From a checkpoint of a small segmentation model: arch unet, widths [96, 96, 192].
Rows from block 3 of a small segmentation model, named by matrix and row number. Rows with one number belong to one channel. Each number is 200 + 30 x the weight over its row's rms, rounded and kept within 0 to 999. All counts start at 0. After the name is the row's rms in percent of the matrix's.
After each channel's rows are labels from the 100 images, of 14976, where the channel reaches its highest value: "responds to" is what is common among them. Only what is clearly more common there than usual is listed. The data: rendered rooms with furniture. In brackets: how many of the 100, against the usual share in percent.
# convs0: first 3x3 conv (model.enc.1.0.convs.0.weight, 96x96x3x3, each kernel summed), inputs 0-47
# convs1: second 3x3 conv (model.enc.1.0.convs.1.weight, 96x96x3x3, transposed, each kernel summed), outputs 0-47

convs0.57,077,183,179,194,156,149,169,200,205,226,205,176,187,223,155,184,232,177,210,171,148,166,204,158,213,249,178,184,189,131,171,272,168,180,194,190,186,213,177,161,203,215,218,256,211,190,204,163,224
convs1.57,084,198,219,205,209,204,183,215,215,174,238,202,202,196,215,204,116,187,165,206,227,199,191,258,211,144,283,237,179,302,233,142,239,207,215,208,171,204,186,175,188,190,182,200,152,235,201,182,167
responds to: umbrella (83 vs 15.4); largest object: umbrella (48 vs 6.1)

convs0.93,084,196,192,210,185,223,232,178,213,206,186,229,201,192,218,212,256,168,210,194,194,200,206,220,229,216,254,180,189,154,222,186,198,148,202,292,219,193,218,251,188,246,264,236,175,186,214,221,215
convs1.93,093,162,211,175,176,229,232,234,195,189,180,196,184,202,172,155,155,179,170,173,257,207,214,194,171,178,173,190,206,250,163,179,208,241,195,160,182,177,176,201,208,191,183,166,179,179,187,165,190
responds to: trophy (59 vs 15.2); largest object: trophy (40 vs 6.9)

convs0.7,104,139,243,190,233,209,170,168,175,213,214,266,214,164,281,204,187,214,207,183,210,148,187,239,229,197,176,235,215,195,194,205,182,154,200,181,169,166,220,165,170,189,181,199,270,229,182,176,197
convs1.7,097,232,182,148,169,226,186,224,212,175,194,179,158,195,134,264,218,179,192,206,208,204,213,144,123,171,198,201,184,186,224,204,227,216,166,226,195,229,190,220,209,199,224,221,111,166,209,202,208
responds to: sofa (59 vs 15.2); largest object: sofa (51 vs 8.8); umbrella (39 vs 15.4)

convs0.43,095,180,199,220,167,172,200,170,223,216,179,207,190,232,171,230,163,244,237,238,158,159,174,186,168,173,175,174,177,198,211,205,172,167,198,172,161,155,231,174,154,148,205,198,244,269,211,154,202
convs1.43,077,182,188,185,245,176,211,144,179,164,171,165,204,197,193,210,169,185,148,183,225,173,226,177,179,185,236,192,187,181,158,189,200,206,182,166,172,193,231,161,188,179,190,181,111,142,199,160,181
responds to: chair (40 vs 15.3)

convs0.72,100,245,192,202,185,173,183,162,190,246,231,221,183,147,254,266,154,159,204,194,222,220,183,281,217,181,171,176,223,185,203,172,240,181,212,208,172,174,189,141,125,209,171,220,210,198,163,172,167
convs1.72,088,170,197,176,177,184,211,232,218,178,129,227,223,199,188,147,289,231,195,180,260,167,215,163,184,203,210,163,179,196,161,223,201,173,165,213,193,244,198,175,221,184,183,122,194,175,170,172,237
responds to: umbrella (51 vs 15.4); lamp (44 vs 15.1); largest object: umbrella (27 vs 6.1); largest object: lamp (27 vs 6.1)

convs0.84,089,176,208,197,252,197,295,178,199,224,243,193,175,213,228,225,227,249,179,166,168,199,213,155,176,221,219,186,139,242,223,167,215,192,177,213,227,236,148,154,210,245,157,177,213,250,217,210,206
convs1.84,094,234,202,201,140,183,181,134,216,222,194,196,189,264,168,205,154,184,206,204,245,191,230,173,212,214,215,212,225,180,202,201,225,189,284,198,215,204,208,229,189,184,184,167,166,139,179,216,202
responds to: window (98 vs 59.7)

convs0.28,121,207,202,185,210,222,208,160,223,213,129,212,174,159,255,207,182,176,159,185,177,199,214,190,238,187,186,157,152,236,213,199,181,207,250,177,176,194,208,153,181,172,225,184,263,198,168,157,178
convs1.28,133,173,213,190,190,215,223,182,188,222,184,191,178,198,181,192,277,264,192,221,223,171,199,200,175,164,193,181,185,175,151,190,187,185,170,220,181,206,177,205,195,200,168,217,145,223,196,187,172
responds to: arch (58 vs 15); largest object: arch (47 vs 8.6); table (46 vs 15.5); count: four (39 vs 18.4)

convs0.66,089,158,185,227,207,180,174,190,216,177,200,178,196,289,200,186,191,200,197,211,141,161,204,146,148,240,209,184,226,192,189,276,193,203,224,234,229,172,157,150,212,196,210,174,222,197,221,190,223
convs1.66,095,205,197,173,180,192,176,194,149,230,204,183,161,191,153,184,161,175,191,198,229,215,189,182,242,191,235,244,162,226,228,168,179,212,210,145,150,218,181,157,195,202,197,195,138,168,199,242,169
responds to: umbrella (94 vs 15.4); largest object: umbrella (41 vs 6.1)

convs0.48,137,180,205,218,178,184,157,197,192,158,160,202,199,183,220,210,195,200,227,218,186,125,257,196,207,177,180,213,204,241,174,165,196,208,167,186,153,211,214,183,194,226,248,177,221,204,200,261,157
convs1.48,105,185,215,174,243,208,205,173,181,224,178,184,186,192,195,208,215,241,136,161,175,166,134,210,157,193,230,161,207,133,203,203,184,223,199,264,179,151,174,171,197,161,180,212,168,180,186,128,154
responds to: ladder (99 vs 15.3); largest object: ladder (27 vs 4.2)

convs0.51,086,195,174,199,196,160,200,210,198,177,190,205,219,163,228,111,182,203,203,178,189,228,178,210,207,200,153,197,182,161,195,207,181,163,196,212,231,196,253,191,139,203,172,157,220,215,168,169,186
convs1.51,090,231,207,198,227,215,194,239,240,175,204,168,217,196,218,268,290,168,203,177,260,197,196,164,176,199,271,208,198,219,216,213,221,198,222,215,202,175,223,173,229,163,176,187,175,163,166,227,234
responds to: lamp (78 vs 15.1); largest object: lamp (52 vs 6.1)

convs0.87,115,178,180,207,150,190,185,162,216,243,166,182,173,193,298,213,178,140,190,176,192,204,181,255,230,204,192,224,238,206,210,198,201,187,202,172,134,154,209,232,175,143,164,177,170,191,197,208,158
convs1.87,126,178,208,181,197,258,195,204,206,150,166,210,192,160,154,160,247,238,190,168,228,184,228,140,151,199,173,208,177,187,160,201,221,189,196,241,195,208,169,186,208,215,174,186,221,200,187,193,197
responds to: umbrella (66 vs 15.4); largest object: umbrella (26 vs 6.1)

convs0.17,074,162,243,177,201,221,179,216,214,245,167,229,246,188,235,231,193,200,202,159,214,227,191,184,232,167,198,166,155,191,198,158,188,183,188,198,171,131,190,186,222,162,191,223,189,222,265,262,204
convs1.17,099,211,186,209,193,200,205,192,208,182,204,178,177,192,167,241,145,174,188,143,202,183,200,215,208,222,224,218,229,220,205,218,217,189,191,233,184,206,171,205,188,219,181,163,176,184,149,187,195
responds to: trophy (46 vs 15.2); lamp (35 vs 15.1); largest object: trophy (29 vs 6.9)

convs0.44,095,211,184,193,200,190,183,174,189,183,167,267,160,186,180,184,192,226,165,181,164,201,155,198,267,236,187,186,128,210,199,134,184,242,225,151,187,169,191,153,177,154,183,202,194,217,145,159,196
convs1.44,091,141,181,220,202,171,185,184,212,153,173,191,188,199,177,218,209,210,217,202,235,171,196,236,145,161,219,173,218,181,183,207,193,200,217,171,185,183,205,166,198,174,257,179,181,213,186,172,169
responds to: lamp (52 vs 15.1); largest object: lamp (33 vs 6.1)

convs0.5,096,176,213,192,175,209,158,195,215,153,216,189,192,214,238,201,178,219,212,213,179,161,190,225,187,189,183,178,218,196,185,181,198,168,190,143,163,270,217,179,195,165,215,201,180,232,135,164,151
convs1.5,109,221,208,181,197,197,226,202,128,205,172,133,171,176,164,242,210,184,179,154,231,202,200,171,180,186,242,222,166,230,194,191,192,215,191,226,199,95,232,193,232,182,191,202,166,210,218,195,231
responds to: arch (72 vs 15); largest object: arch (56 vs 8.6)

convs0.56,094,181,166,257,161,153,190,208,216,239,213,185,208,177,173,232,206,205,204,180,159,205,184,148,181,220,214,199,165,174,204,217,192,200,186,184,179,129,191,217,172,223,192,201,215,175,215,169,205
convs1.56,082,185,183,153,278,180,163,210,199,162,228,160,210,180,136,192,223,139,158,216,243,192,187,209,186,176,184,167,161,178,217,115,209,230,180,154,190,184,178,154,180,192,204,162,188,181,222,159,191
responds to: count: four (40 vs 18.4); robot (34 vs 15.3)

convs0.94,106,172,155,173,221,211,182,243,181,208,249,227,223,198,194,225,229,186,230,174,186,189,220,163,214,205,202,296,164,213,219,195,189,205,208,201,258,177,201,289,223,296,183,198,180,202,240,295,263
convs1.94,106,173,197,221,182,185,195,179,220,217,200,160,212,195,206,265,216,184,195,238,234,196,172,188,212,242,210,165,239,166,144,190,240,200,146,232,198,213,166,171,208,131,198,194,206,228,147,154,192
responds to: robot (74 vs 15.3); largest object: robot (50 vs 7.7)

convs0.35,135,198,178,223,219,205,211,192,182,179,232,167,237,199,162,157,228,184,218,253,218,182,191,179,186,217,196,215,173,194,200,175,194,202,184,174,152,245,180,144,177,212,164,188,152,178,146,173,194
convs1.35,108,176,185,148,193,202,180,218,178,199,203,174,186,188,209,194,147,196,182,202,214,211,153,215,170,187,236,196,214,182,175,201,181,188,184,186,172,200,211,181,203,201,199,164,142,194,177,193,194
responds to: wallpaper (87 vs 34.9)

convs0.47,111,205,175,164,166,177,197,189,191,190,201,209,202,210,179,220,164,194,212,213,196,177,146,226,160,201,183,161,190,192,176,222,208,158,191,196,235,227,208,159,153,191,234,210,229,193,161,191,202
convs1.47,102,185,238,254,213,246,183,206,218,158,206,192,198,157,210,194,207,183,171,171,231,193,210,218,212,226,288,210,235,205,193,177,207,243,213,148,161,194,160,121,197,216,201,224,169,227,151,150,189
responds to: umbrella (83 vs 15.4); largest object: umbrella (44 vs 6.1)

convs0.90,105,213,189,208,209,230,205,194,176,198,205,227,203,184,185,220,243,200,222,180,205,190,263,214,226,208,241,268,215,182,230,240,185,219,216,230,293,206,214,246,281,228,223,194,211,193,302,236,247
convs1.90,120,157,233,209,194,230,195,220,198,207,208,171,209,182,234,194,170,147,149,219,259,177,170,191,175,237,207,214,175,202,227,177,260,202,179,177,143,197,173,151,153,164,182,157,162,175,158,158,176
responds to: robot (43 vs 15.3); largest object: robot (30 vs 7.7)

convs0.16,094,197,200,167,192,159,184,234,222,253,192,180,207,226,146,245,183,182,174,238,189,218,167,203,182,186,184,203,235,215,148,187,176,219,202,185,227,183,198,211,176,184,192,203,203,232,151,118,199
convs1.16,100,218,199,218,210,236,178,223,163,189,203,189,169,189,224,219,257,210,199,131,187,214,202,188,185,234,211,196,180,188,234,192,240,216,201,209,200,199,198,166,196,185,180,192,212,196,215,238,192
responds to: lamp (55 vs 15.1); largest object: lamp (33 vs 6.1)

convs0.36,092,173,191,194,203,203,163,208,173,163,176,194,207,207,125,193,205,198,188,189,169,178,239,162,161,188,165,145,231,251,230,218,184,208,206,222,171,180,195,168,174,195,235,151,197,225,198,199,152
convs1.36,095,177,212,148,203,212,166,195,235,188,187,211,176,220,180,181,223,193,160,162,217,170,130,187,191,214,193,221,152,175,149,194,242,169,215,226,208,148,201,216,164,173,180,211,207,170,186,162,199
responds to: table (70 vs 15.5); ladder (35 vs 15.3); largest object: table (26 vs 5.7)

convs0.45,094,177,196,191,164,192,207,188,210,204,212,185,159,146,211,215,185,169,204,197,200,166,207,179,235,241,234,167,155,251,205,147,167,237,204,209,200,266,212,196,159,272,210,145,187,192,147,233,203
convs1.45,089,172,248,217,269,214,206,215,154,205,157,149,170,194,189,222,188,279,189,214,177,197,163,198,169,164,145,167,172,195,157,181,188,185,157,192,208,194,208,172,182,144,190,202,216,227,208,105,183
responds to: window (90 vs 59.7)

convs0.80,076,222,177,166,221,146,165,163,201,183,201,143,228,170,181,166,143,160,170,210,237,194,190,188,205,215,160,156,204,205,165,207,185,197,167,196,155,183,173,213,178,164,194,225,199,169,223,163,224
convs1.80,074,221,227,218,225,262,185,212,185,209,229,252,246,229,251,140,255,219,186,173,228,184,215,202,214,244,233,195,155,215,230,178,209,176,202,184,207,218,211,199,252,199,177,182,222,236,179,183,175
responds to: flower (61 vs 15.4); white walls (29 vs 7.7); largest object: flower (26 vs 4.8)

convs0.50,086,193,166,198,211,185,222,152,164,185,187,211,159,205,186,146,149,185,172,195,177,157,174,186,243,162,169,188,206,224,221,223,221,232,197,184,144,180,184,185,204,159,243,193,142,153,209,211,175
convs1.50,079,162,218,212,213,198,164,255,166,184,161,225,194,199,169,175,254,228,195,197,220,193,203,196,171,211,218,152,157,188,180,168,159,170,185,195,194,190,185,211,192,200,198,185,223,244,201,165,217
responds to: lamp (65 vs 15.1); largest object: lamp (50 vs 6.1); robot (36 vs 15.3); largest object: robot (30 vs 7.7)

convs0.27,097,186,197,206,215,225,213,215,215,215,243,217,181,181,196,187,180,184,188,182,212,229,133,234,177,193,144,199,207,196,169,186,186,193,210,171,185,224,195,229,172,166,179,208,203,196,243,229,184
convs1.27,116,202,152,204,151,203,178,229,183,200,202,168,197,193,234,253,231,219,194,198,193,184,196,134,179,188,212,198,158,176,209,190,249,218,178,196,209,174,189,194,216,180,163,184,228,217,180,176,181
responds to: lamp (95 vs 15.1); largest object: lamp (48 vs 6.1)

convs0.61,096,195,223,208,178,210,200,185,180,170,203,175,200,222,155,190,197,175,208,213,182,180,198,194,208,224,180,121,161,178,227,207,174,241,205,206,199,173,184,180,164,149,188,181,166,180,203,151,197
convs1.61,097,149,185,208,203,155,164,166,177,183,187,227,188,237,200,201,175,196,151,195,211,169,187,189,186,198,207,190,197,186,123,214,201,196,201,190,193,193,242,225,167,171,217,177,187,210,246,187,220
responds to: ladder (36 vs 15.3)

convs0.49,113,215,210,231,210,258,282,190,201,209,229,245,215,221,220,210,265,204,222,215,170,240,237,201,220,212,226,280,173,223,212,162,169,199,219,218,208,195,253,213,232,237,247,198,189,210,180,269,259
convs1.49,130,170,186,177,236,164,165,195,211,217,143,199,149,194,171,219,167,215,188,193,204,165,176,224,185,165,163,133,231,175,145,204,239,229,208,240,196,168,176,223,168,188,205,201,205,250,193,141,168
responds to: ladder (47 vs 15.3)

convs0.33,087,202,208,189,195,185,177,143,199,203,222,171,149,184,179,188,150,152,181,176,160,139,176,179,214,190,208,231,141,249,232,152,213,199,146,233,130,174,183,194,191,233,201,203,225,200,144,228,206
convs1.33,087,198,226,162,219,203,196,213,172,194,157,198,222,198,228,214,276,226,188,220,246,197,224,141,177,201,207,209,210,134,177,232,195,170,212,159,206,195,198,147,211,214,165,171,149,244,190,186,198
responds to: flower (40 vs 15.4); arch (38 vs 15)

convs0.75,095,213,197,219,205,198,223,174,197,268,196,170,235,248,252,215,196,197,236,247,192,193,246,157,191,217,187,209,224,215,211,215,207,171,221,235,283,180,184,231,225,240,230,209,235,181,245,204,256
convs1.75,104,199,231,188,192,205,169,191,217,179,158,164,174,243,167,241,193,229,189,169,247,179,170,207,200,207,240,186,207,152,223,189,233,246,230,194,137,230,187,205,181,158,211,170,144,201,166,177,170
responds to: trophy (38 vs 15.2)

convs0.53,100,187,213,217,194,242,184,174,227,238,188,187,179,189,211,207,248,183,199,160,202,196,263,200,201,197,217,184,153,163,190,155,210,220,232,165,145,224,193,241,164,167,174,193,208,203,211,174,176
convs1.53,085,205,156,201,198,194,196,182,213,151,169,218,217,201,171,221,193,184,197,168,202,172,261,176,162,196,191,215,185,190,188,180,212,221,186,243,178,207,192,190,200,196,231,195,197,224,205,215,177
responds to: table (47 vs 15.5); ladder (46 vs 15.3)

convs0.69,095,204,206,192,180,211,154,193,183,199,182,194,235,190,179,190,226,237,222,213,182,175,202,214,168,171,188,205,167,193,222,178,192,173,188,134,170,178,237,196,178,215,215,203,184,253,217,191,178
convs1.69,089,182,196,188,200,206,255,188,246,184,206,235,178,179,225,243,161,153,190,146,238,165,203,180,183,201,224,133,245,189,176,172,233,259,219,250,188,197,193,189,208,189,209,195,181,165,130,175,230
responds to: lamp (41 vs 15.1); arch (38 vs 15); largest object: arch (25 vs 8.6)

convs0.76,102,213,196,202,218,210,216,180,196,220,216,220,205,159,218,229,185,213,222,214,188,155,193,121,214,181,193,153,171,232,239,206,194,194,195,167,191,215,187,141,151,178,235,173,220,159,169,135,236
convs1.76,090,194,230,170,187,262,176,177,226,195,218,214,205,193,148,191,239,189,182,184,216,206,221,272,198,188,219,200,194,188,170,186,190,200,161,167,145,166,174,178,159,194,221,247,165,238,182,160,183
responds to: barrel (61 vs 15.2); largest object: barrel (55 vs 9.6); umbrella (50 vs 15.4)

convs0.15,105,198,210,193,199,227,204,207,229,196,179,229,150,232,181,230,199,175,172,240,179,237,188,183,185,204,210,191,212,207,244,188,210,189,202,272,205,180,206,203,245,173,175,222,226,180,153,175,187
convs1.15,103,191,189,217,197,183,208,173,189,170,212,175,221,176,186,225,166,211,191,150,219,201,198,201,180,205,188,194,189,191,197,158,217,197,205,142,187,281,193,197,205,209,205,155,123,176,205,200,223
responds to: arch (36 vs 15); lamp (36 vs 15.1)

convs0.1,098,191,187,185,218,159,204,156,158,209,200,193,137,226,228,153,133,215,187,192,160,158,179,182,168,195,174,170,202,222,222,224,195,186,201,221,214,217,194,193,194,221,243,219,204,151,171,166,199
convs1.1,081,224,232,223,189,216,215,204,199,187,175,218,197,192,195,229,259,151,180,158,241,186,215,157,172,181,240,189,193,181,199,164,220,216,195,183,196,178,223,197,182,189,248,168,159,253,207,194,209
responds to: lamp (53 vs 15.1); barrel (45 vs 15.2); largest object: barrel (34 vs 9.6); largest object: lamp (25 vs 6.1)

convs0.11,129,196,204,177,209,308,162,199,191,209,180,199,181,184,193,183,205,261,197,198,197,132,182,197,137,184,169,229,225,262,215,194,197,230,226,224,175,228,192,170,184,154,197,177,195,195,198,131,185
convs1.11,122,226,182,165,192,122,216,159,217,209,199,161,191,225,195,213,268,137,164,216,240,202,226,176,198,230,222,187,179,176,155,178,216,138,154,202,187,153,163,195,217,219,243,195,151,181,205,224,181
responds to: window (99 vs 59.7)

convs0.74,096,211,201,217,234,190,220,206,206,200,205,216,240,224,203,193,188,192,177,201,179,261,209,212,272,232,206,173,191,216,183,175,189,221,210,213,220,149,177,200,171,152,213,217,228,221,203,180,194
convs1.74,106,205,189,188,156,187,229,160,208,185,180,203,176,185,218,153,155,181,209,155,261,179,234,208,173,176,224,193,215,237,226,211,197,191,201,207,209,210,228,215,215,234,183,168,156,204,201,215,205
responds to: trophy (49 vs 15.2); umbrella (38 vs 15.4)

convs0.14,126,218,193,201,177,214,185,225,188,202,218,148,206,169,175,243,232,175,228,219,195,186,284,170,177,202,224,231,188,202,169,192,160,235,198,228,201,173,184,247,206,311,220,159,215,202,220,260,209
convs1.14,108,191,186,173,265,191,175,171,211,200,148,183,192,240,218,194,186,195,169,161,205,165,134,172,199,208,216,155,197,176,182,172,234,215,176,210,191,183,177,119,163,184,219,203,181,213,190,135,171
responds to: ladder (71 vs 15.3)

convs0.60,128,186,200,211,191,196,222,220,179,187,196,177,241,192,214,216,217,192,228,233,206,169,269,230,211,220,244,256,197,182,172,177,190,192,211,219,225,156,204,202,232,250,228,139,217,193,254,301,217
convs1.60,121,189,189,227,213,179,162,189,179,236,131,184,157,233,201,197,219,187,160,170,214,194,193,160,200,195,204,165,218,189,182,201,223,307,206,238,201,180,167,185,197,175,196,181,204,211,167,109,153
responds to: ladder (96 vs 15.3); largest object: ladder (40 vs 4.2)